Weights of a small image captioner: batches of 384.
Rows from block 10 of the image encoder of a small image captioner, named by matrix and row number. Rows with one number belong to one channel. Each number is 200 + 30 x the weight over its row's rms, rounded and kept within 0 to 999. All counts start at 0.
After each channel's rows are labels from the 100 images, of 14848, where the channel reaches its highest value: "responds to" is what is common among them; "peak on" is the class under the peak. Only what is clearly more common there than usual is listed. The data: drawn human figures in many poses. In brackets: how many of the 100.
# convs0: first 3x3 conv (encoder.blocks.10.convs.0.weight, 144x144x3x3, each kernel summed), inputs 72-143
# convs1: second 3x3 conv (encoder.blocks.10.convs.1.weight, 144x144x3x3, transposed, each kernel summed), outputs 72-143

convs0.114,198,182,236,187,167,127,232,232,207,173,162,200,172,196,165,185,224,203,184,184,211,157,169,181,183,253,213,223,174,176,154,234,187,191,234,201,184,229,205,198,217,174,170,214,263,167,205,202,193,223,214,228,187,185,227,253,183,164,232,189,189,154,175,140,174,224,192,127,219,197,250,213
convs1.114,202,204,252,192,162,258,197,232,267,162,208,213,244,168,267,198,174,168,159,226,189,215,238,214,246,207,197,176,208,206,216,219,191,203,174,223,191,189,274,234,204,201,186,282,181,206,192,217,210,231,237,214,163,235,167,184,183,180,242,186,216,202,207,208,200,198,224,195,206,199,174,243
responds to: waving (42); blue trousers (42)
peak on: head (38)

convs0.119,192,147,203,164,195,179,180,215,204,183,155,201,240,228,216,237,195,189,203,268,160,230,208,227,179,191,178,221,217,184,202,190,192,176,200,183,212,254,177,227,210,214,253,167,193,216,197,287,188,208,243,204,198,190,250,229,208,250,167,178,230,168,177,176,160,185,211,231,199,150,184,206
convs1.119,169,220,114,207,195,194,171,211,233,183,211,259,211,233,194,209,217,184,199,229,180,210,200,178,219,174,199,194,219,247,202,170,260,204,200,209,172,218,184,253,180,159,190,240,201,241,221,135,209,202,172,165,185,241,192,202,202,240,159,161,209,290,152,202,188,227,226,144,106,257,214,204
responds to: yellow trousers (45); yellow top (40)
peak on: leg (38); torso (31)

convs0.74,229,267,168,248,195,188,187,156,202,155,145,212,198,284,233,220,202,186,204,124,202,229,171,163,176,215,210,187,220,192,178,215,240,203,214,182,207,186,211,162,171,272,171,246,207,182,180,196,220,167,251,200,223,195,214,193,176,182,222,191,189,212,228,181,187,161,235,194,273,216,251,253
convs1.74,224,204,208,184,214,212,242,214,173,164,161,205,189,177,164,196,180,196,245,207,201,214,216,156,160,198,182,190,166,221,160,154,205,215,158,162,178,216,210,209,193,219,189,169,184,250,125,150,197,174,210,234,169,148,226,215,157,193,158,134,193,196,203,198,172,202,205,171,189,129,127,154
responds to: black top (60); black trousers (42); arms out (25)
peak on: head (40)

convs0.95,210,253,227,210,189,195,183,188,225,231,166,182,218,242,190,218,200,262,200,153,222,189,198,257,203,215,181,256,175,222,251,240,190,252,192,195,202,146,229,200,187,169,214,177,201,220,288,236,150,159,223,263,212,200,170,224,195,199,176,220,194,188,211,233,216,155,199,229,186,164,187,202
convs1.95,194,195,207,172,189,145,158,205,176,207,182,134,176,165,220,176,210,160,160,230,189,235,205,139,209,114,160,186,194,186,171,169,226,190,182,194,146,189,155,165,229,167,170,196,133,213,249,189,193,125,197,200,176,136,226,239,218,203,216,183,183,174,179,163,156,182,198,182,148,196,199,178
responds to: standing (40); red top (35)
peak on: torso (57)

convs0.116,207,216,153,202,222,186,261,154,179,192,177,243,184,178,222,164,223,137,193,183,179,199,221,194,212,195,151,201,219,211,210,205,277,237,192,171,189,130,227,179,216,199,226,251,221,174,205,195,159,200,223,221,207,138,184,266,209,206,234,228,181,207,192,212,222,233,194,174,235,226,171,185
convs1.116,166,187,225,208,199,142,171,238,261,188,152,225,177,191,194,238,191,162,177,133,166,196,233,184,178,159,225,174,221,256,248,183,166,206,149,210,190,224,213,186,241,160,143,185,154,219,271,206,162,228,205,226,176,214,185,162,191,212,180,239,228,187,193,141,183,173,152,161,192,226,197,211
responds to: splits (35); green trousers (26); orange top (25)
peak on: leg (37); head (36)

convs0.55,194,160,235,200,218,203,217,248,187,180,195,210,186,210,181,252,174,262,188,211,217,204,155,202,206,161,173,219,174,206,169,209,183,170,205,150,146,157,170,205,185,183,146,166,227,172,160,213,181,261,147,182,201,222,202,232,166,213,170,214,227,204,214,199,189,193,195,240,192,209,179,249
convs1.55,197,220,244,195,193,200,182,201,192,215,244,252,184,208,149,188,186,150,143,215,188,262,298,243,210,218,223,220,172,221,218,208,172,178,259,208,192,180,231,230,251,193,179,203,179,226,228,233,161,187,163,200,189,232,169,189,173,224,117,223,197,199,196,166,194,218,175,195,198,228,227,222
responds to: arms out (53); blue top (46); blue trousers (39)
peak on: torso (26)

convs0.143,195,201,222,221,184,196,218,213,157,237,225,199,210,172,151,213,223,262,166,238,232,215,220,248,261,147,209,254,193,197,210,164,149,203,256,182,241,188,218,208,246,165,221,194,207,181,204,196,257,178,226,189,240,200,198,187,232,194,205,182,202,168,190,174,172,186,217,205,211,266,223,215
convs1.143,216,149,174,159,187,192,229,209,211,217,235,215,209,132,193,231,224,145,182,165,189,204,202,193,199,171,203,182,204,217,200,228,142,243,210,231,204,192,252,200,164,169,201,179,213,211,177,193,240,230,229,187,219,248,182,211,209,176,187,156,206,186,117,188,217,183,174,135,184,187,225,152
responds to: handstand (38); grey trousers (27)
peak on: leg (46)

convs0.86,183,225,212,225,227,131,186,156,240,208,238,159,146,184,247,231,194,230,171,201,238,189,167,133,177,217,207,244,214,216,217,218,204,207,218,146,214,230,223,204,233,218,243,196,236,181,290,164,184,221,186,204,176,156,183,220,214,195,257,215,190,266,177,227,193,232,219,203,212,191,143,127
convs1.86,167,238,241,239,238,211,165,163,230,207,199,202,236,165,154,207,163,156,205,144,220,181,178,235,177,147,196,171,145,184,170,155,197,167,226,215,243,196,189,218,157,170,237,164,197,124,190,213,183,182,209,210,209,233,209,151,185,186,169,205,205,213,232,234,230,188,188,253,203,166,147,163
responds to: handstand (61); purple trousers (25)
peak on: torso (34)

convs0.38,216,178,190,210,193,183,203,187,212,241,219,177,211,200,211,227,172,246,199,168,208,179,240,222,240,181,208,175,147,219,236,190,206,209,214,161,198,186,178,197,205,206,173,210,244,188,286,227,168,219,165,204,215,158,169,224,177,177,211,203,262,215,215,181,213,220,182,227,244,186,159,252
convs1.38,265,212,207,224,203,193,200,212,178,178,212,205,173,171,208,187,198,230,160,218,191,266,186,190,162,144,162,196,185,222,180,233,163,134,145,179,192,191,187,213,219,204,197,204,202,189,214,141,191,168,187,150,187,188,225,217,202,162,232,174,195,155,251,123,206,208,184,207,167,124,138,140
responds to: handstand (86)
peak on: arm (39)

convs0.7,202,218,187,192,191,200,204,184,163,199,164,186,189,216,188,236,167,224,220,230,243,157,222,232,245,191,266,213,138,250,216,230,165,262,193,166,163,165,222,164,213,214,233,166,221,126,196,212,162,176,196,252,174,194,210,219,176,190,191,204,206,193,232,205,232,251,224,200,177,218,237,231
convs1.7,166,174,155,213,211,182,194,229,171,234,180,188,245,190,207,187,207,192,182,228,173,218,180,218,240,207,114,189,219,205,217,217,250,164,271,203,196,162,161,225,183,120,169,178,178,230,193,201,186,203,193,165,246,195,127,185,185,208,191,229,209,193,209,165,181,153,192,206,212,238,221,214
responds to: walking (69); brown trousers (26)
peak on: leg (27)

convs0.81,189,220,198,252,174,184,217,165,227,200,199,258,146,213,263,194,214,244,167,259,211,184,206,156,264,218,201,230,160,150,195,172,235,195,174,150,205,178,209,130,200,213,135,194,184,230,182,201,188,235,177,221,189,214,164,185,185,213,243,240,216,216,191,222,194,181,238,186,222,250,263,190
convs1.81,211,215,188,163,210,260,221,216,176,228,221,152,228,181,154,227,194,225,229,201,181,180,155,188,137,201,183,245,199,172,157,154,181,188,141,190,197,161,199,208,198,231,203,150,184,203,171,171,202,198,209,141,188,197,167,162,167,203,201,201,201,200,171,206,214,173,254,221,205,89,181,144
responds to: lying (79)
peak on: torso (35); arm (25)

convs0.63,127,234,244,279,183,186,147,172,245,183,189,219,188,227,218,227,192,219,180,184,213,179,149,144,172,185,219,199,203,166,204,198,229,215,211,146,192,187,185,192,219,232,171,212,215,193,179,183,139,160,221,228,246,187,163,197,202,200,200,205,277,218,203,225,212,201,211,190,202,176,235,200
convs1.63,195,228,142,198,206,256,201,183,185,159,244,204,230,193,211,190,192,180,249,220,235,204,249,159,145,184,240,274,206,224,166,196,224,204,225,172,167,179,199,225,207,210,225,209,249,197,216,185,176,204,125,186,201,200,160,193,131,202,219,203,193,245,279,226,205,185,170,186,255,179,159,216
responds to: purple top (64)
peak on: head (31)

convs0.90,185,177,188,172,215,189,147,231,206,223,250,178,211,177,225,100,224,208,242,201,211,206,204,119,192,170,210,256,162,242,211,191,203,184,194,159,198,166,157,228,172,213,212,189,208,194,127,211,196,253,173,214,256,194,216,166,174,175,172,213,228,239,186,202,122,220,182,265,174,215,202,187
convs1.90,165,176,181,307,161,240,240,225,231,151,195,210,184,163,232,163,113,181,248,159,207,219,146,163,180,214,214,240,193,166,197,217,139,196,259,194,222,193,160,217,165,204,249,199,189,189,208,160,200,166,190,146,200,193,210,211,208,220,204,168,217,197,224,215,208,223,223,204,254,237,176,231
responds to: pink trousers (51)
peak on: leg (29)

convs0.22,228,265,230,207,202,215,191,196,245,233,212,215,201,235,187,212,141,206,183,240,206,155,209,222,250,181,224,194,165,238,201,188,181,220,173,176,240,229,193,176,274,183,163,163,177,170,188,215,226,165,182,205,191,208,250,216,244,213,229,227,171,235,169,242,258,215,181,204,201,194,152,173
convs1.22,206,210,166,228,188,195,200,149,203,171,121,184,208,167,226,160,183,170,230,164,207,137,229,171,204,196,207,198,197,197,135,207,169,222,243,192,203,171,193,208,208,178,151,175,158,149,139,200,204,155,169,232,210,212,130,149,203,234,230,240,225,211,226,247,178,236,182,196,221,201,147,202
responds to: bowing (50); white trousers (48)
peak on: leg (54)

convs0.97,163,222,145,201,174,232,207,236,245,161,205,156,165,160,185,168,202,212,198,220,128,180,235,280,216,176,249,215,210,157,229,200,198,192,176,185,221,193,243,211,204,160,175,209,171,188,213,207,175,208,206,248,137,169,219,235,175,166,192,206,285,232,185,209,120,215,208,170,170,185,236,221
convs1.97,194,265,171,262,189,206,199,229,188,197,212,295,212,176,150,164,254,180,177,214,177,207,225,194,195,198,155,192,163,213,211,185,162,183,192,207,171,181,174,215,176,150,204,168,199,188,210,223,184,178,202,171,202,196,169,177,216,167,199,174,155,185,194,189,227,179,205,200,181,200,176,155
responds to: purple top (38); blue top (35); splits (34)
peak on: head (33)

convs0.76,227,204,165,209,200,212,156,172,172,202,138,205,219,200,230,199,224,215,174,172,228,224,204,185,191,235,155,100,215,199,179,174,212,222,185,154,233,229,221,196,143,164,219,222,195,202,203,189,204,152,164,208,191,239,190,174,211,241,194,190,187,177,233,218,173,236,126,180,232,157,205,198
convs1.76,192,161,243,136,216,212,198,207,171,206,169,210,170,189,160,260,192,213,240,180,238,206,164,170,254,194,202,273,185,264,251,187,202,176,263,179,198,185,256,185,198,208,189,191,209,202,169,206,285,191,175,227,230,205,173,230,214,183,185,215,202,154,291,181,247,163,144,170,214,164,166,169
responds to: orange top (97); running (28)
peak on: head (26)

convs0.51,190,269,173,176,195,202,222,239,164,224,227,180,216,165,185,205,216,194,222,213,174,192,194,137,229,194,186,197,213,208,214,235,188,187,206,209,156,201,178,207,202,231,152,205,204,196,173,190,185,175,209,184,183,206,218,191,222,172,253,206,161,240,143,215,148,219,180,196,233,155,171,137
convs1.51,267,171,236,217,201,165,183,211,189,192,209,166,225,238,191,173,176,232,202,132,181,224,209,110,190,173,198,190,189,183,168,219,186,212,205,193,204,181,177,159,207,161,212,218,233,193,270,199,237,195,163,166,157,142,193,190,199,189,190,146,203,231,189,197,180,178,214,256,217,211,220,241
responds to: pink top (52); purple top (32)
peak on: head (37)

convs0.142,227,229,182,203,181,164,196,214,225,189,169,220,225,212,163,246,188,208,216,170,216,109,201,177,216,166,230,199,187,214,225,197,239,158,192,228,183,209,189,253,228,204,228,158,209,192,180,246,175,181,206,192,261,182,202,222,199,214,181,223,185,216,213,239,207,204,194,198,194,216,156,192
convs1.142,225,179,205,149,219,152,234,211,158,251,186,216,187,196,182,215,190,165,191,222,221,239,156,171,229,167,185,188,130,213,147,214,192,204,267,189,204,192,209,166,226,243,222,177,175,218,206,242,165,219,186,157,205,223,179,167,183,192,174,141,244,210,127,196,209,196,186,187,244,261,212,200
responds to: walking (40); white trousers (30); star jump (29)
peak on: leg (26)

convs0.1,231,221,238,210,160,213,186,230,194,210,218,195,155,271,226,231,158,203,185,203,233,215,238,191,191,170,187,181,175,224,191,168,203,228,234,184,215,231,186,190,164,168,230,193,236,233,230,209,176,226,126,196,217,193,253,210,179,244,194,164,174,206,161,168,216,210,191,191,204,214,217,163
convs1.1,141,199,207,172,207,205,205,208,178,218,202,160,146,193,212,217,214,191,168,187,196,211,192,172,178,186,163,187,191,214,205,182,188,175,170,167,213,150,193,151,168,253,159,212,174,195,155,197,224,163,153,211,230,227,272,147,211,184,201,202,185,168,218,187,168,225,187,211,129,169,243,177
responds to: orange top (62); bowing (57)
peak on: torso (33)

convs0.13,211,217,192,202,212,211,217,181,214,250,202,198,207,200,217,205,219,184,171,240,217,185,199,128,188,203,185,234,152,202,190,196,218,216,258,199,211,181,209,175,206,235,272,128,259,181,227,242,197,167,197,199,214,221,201,175,185,131,183,200,198,175,228,171,197,219,192,173,187,239,197,187
convs1.13,205,227,211,172,212,220,209,157,202,192,257,217,218,205,191,210,141,225,202,227,216,268,151,230,219,177,191,209,206,199,200,216,229,232,278,192,174,196,239,205,185,207,164,198,220,176,216,205,202,230,182,178,206,184,179,202,184,216,221,212,180,168,256,212,215,206,159,191,155,226,247,209
responds to: walking (88)
peak on: torso (40)

convs0.137,162,175,235,186,236,231,235,211,166,226,191,229,173,216,185,191,214,203,183,175,220,179,260,213,186,213,161,233,158,198,166,246,149,215,191,164,231,202,189,170,233,194,176,164,185,231,229,206,209,176,197,240,150,121,235,250,160,239,146,199,220,200,185,178,194,208,195,174,269,240,247,208
convs1.137,172,219,210,148,151,219,185,198,208,210,145,200,181,211,195,131,169,171,236,222,184,208,196,214,250,196,210,151,196,229,241,196,164,170,204,155,143,217,191,186,181,185,130,177,174,185,127,195,197,166,217,219,175,250,161,181,200,227,187,202,206,167,223,214,186,164,165,151,153,193,152,205
responds to: waving (62); white top (34)
peak on: head (44); arm (36)

convs0.128,172,216,193,202,195,211,212,178,201,214,197,192,211,189,224,184,169,217,170,191,210,170,193,206,172,194,217,175,247,180,211,230,192,212,235,200,200,264,209,176,198,233,184,183,226,219,259,204,222,191,243,196,187,144,161,178,171,205,184,235,218,253,195,145,198,203,192,159,262,213,175,239
convs1.128,171,216,244,229,238,182,161,177,196,189,205,202,220,177,236,190,194,184,207,200,224,206,197,251,168,139,212,222,203,235,199,276,177,164,168,185,192,215,194,254,209,223,204,213,206,214,205,184,169,240,203,212,139,186,156,219,180,158,223,211,178,186,205,186,176,137,169,170,200,122,158,202
responds to: squatting (43); hands on hips (42); orange top (25)
peak on: leg (40)

convs0.108,211,216,186,215,168,151,236,256,230,226,150,173,199,203,128,183,217,211,224,189,201,214,222,207,231,158,219,231,197,183,262,169,203,218,169,188,217,158,212,192,213,223,259,213,210,204,221,206,196,198,266,191,207,197,200,231,162,203,202,288,204,228,248,189,185,158,195,206,238,171,188,238
convs1.108,196,241,173,197,168,176,212,204,165,181,171,179,175,198,174,147,177,183,203,165,182,166,189,246,216,194,175,157,168,180,231,185,193,202,139,179,172,204,176,200,189,176,181,159,154,196,190,166,182,224,183,196,206,204,218,162,214,175,174,194,202,206,151,119,208,192,241,185,189,157,175,163
responds to: squatting (49); hands on hips (35)
peak on: leg (28)

convs0.68,154,227,178,257,201,199,170,217,186,197,204,224,178,191,210,169,197,142,180,188,152,233,227,216,207,164,241,196,136,171,174,207,164,204,220,198,181,211,190,206,210,253,194,200,183,199,203,229,172,170,211,255,186,173,225,219,195,223,226,151,202,166,184,194,176,204,212,190,181,197,225,266
convs1.68,191,253,222,208,230,209,162,194,167,207,162,204,187,211,133,185,181,150,164,218,183,208,191,178,195,191,158,130,112,174,175,170,206,149,148,220,185,187,147,180,186,183,156,247,163,222,186,228,213,182,230,219,138,189,229,191,199,226,169,158,223,178,232,198,223,228,173,145,127,228,192,230
responds to: waving (46); purple top (45); bowing (25)
peak on: head (43); arm (27)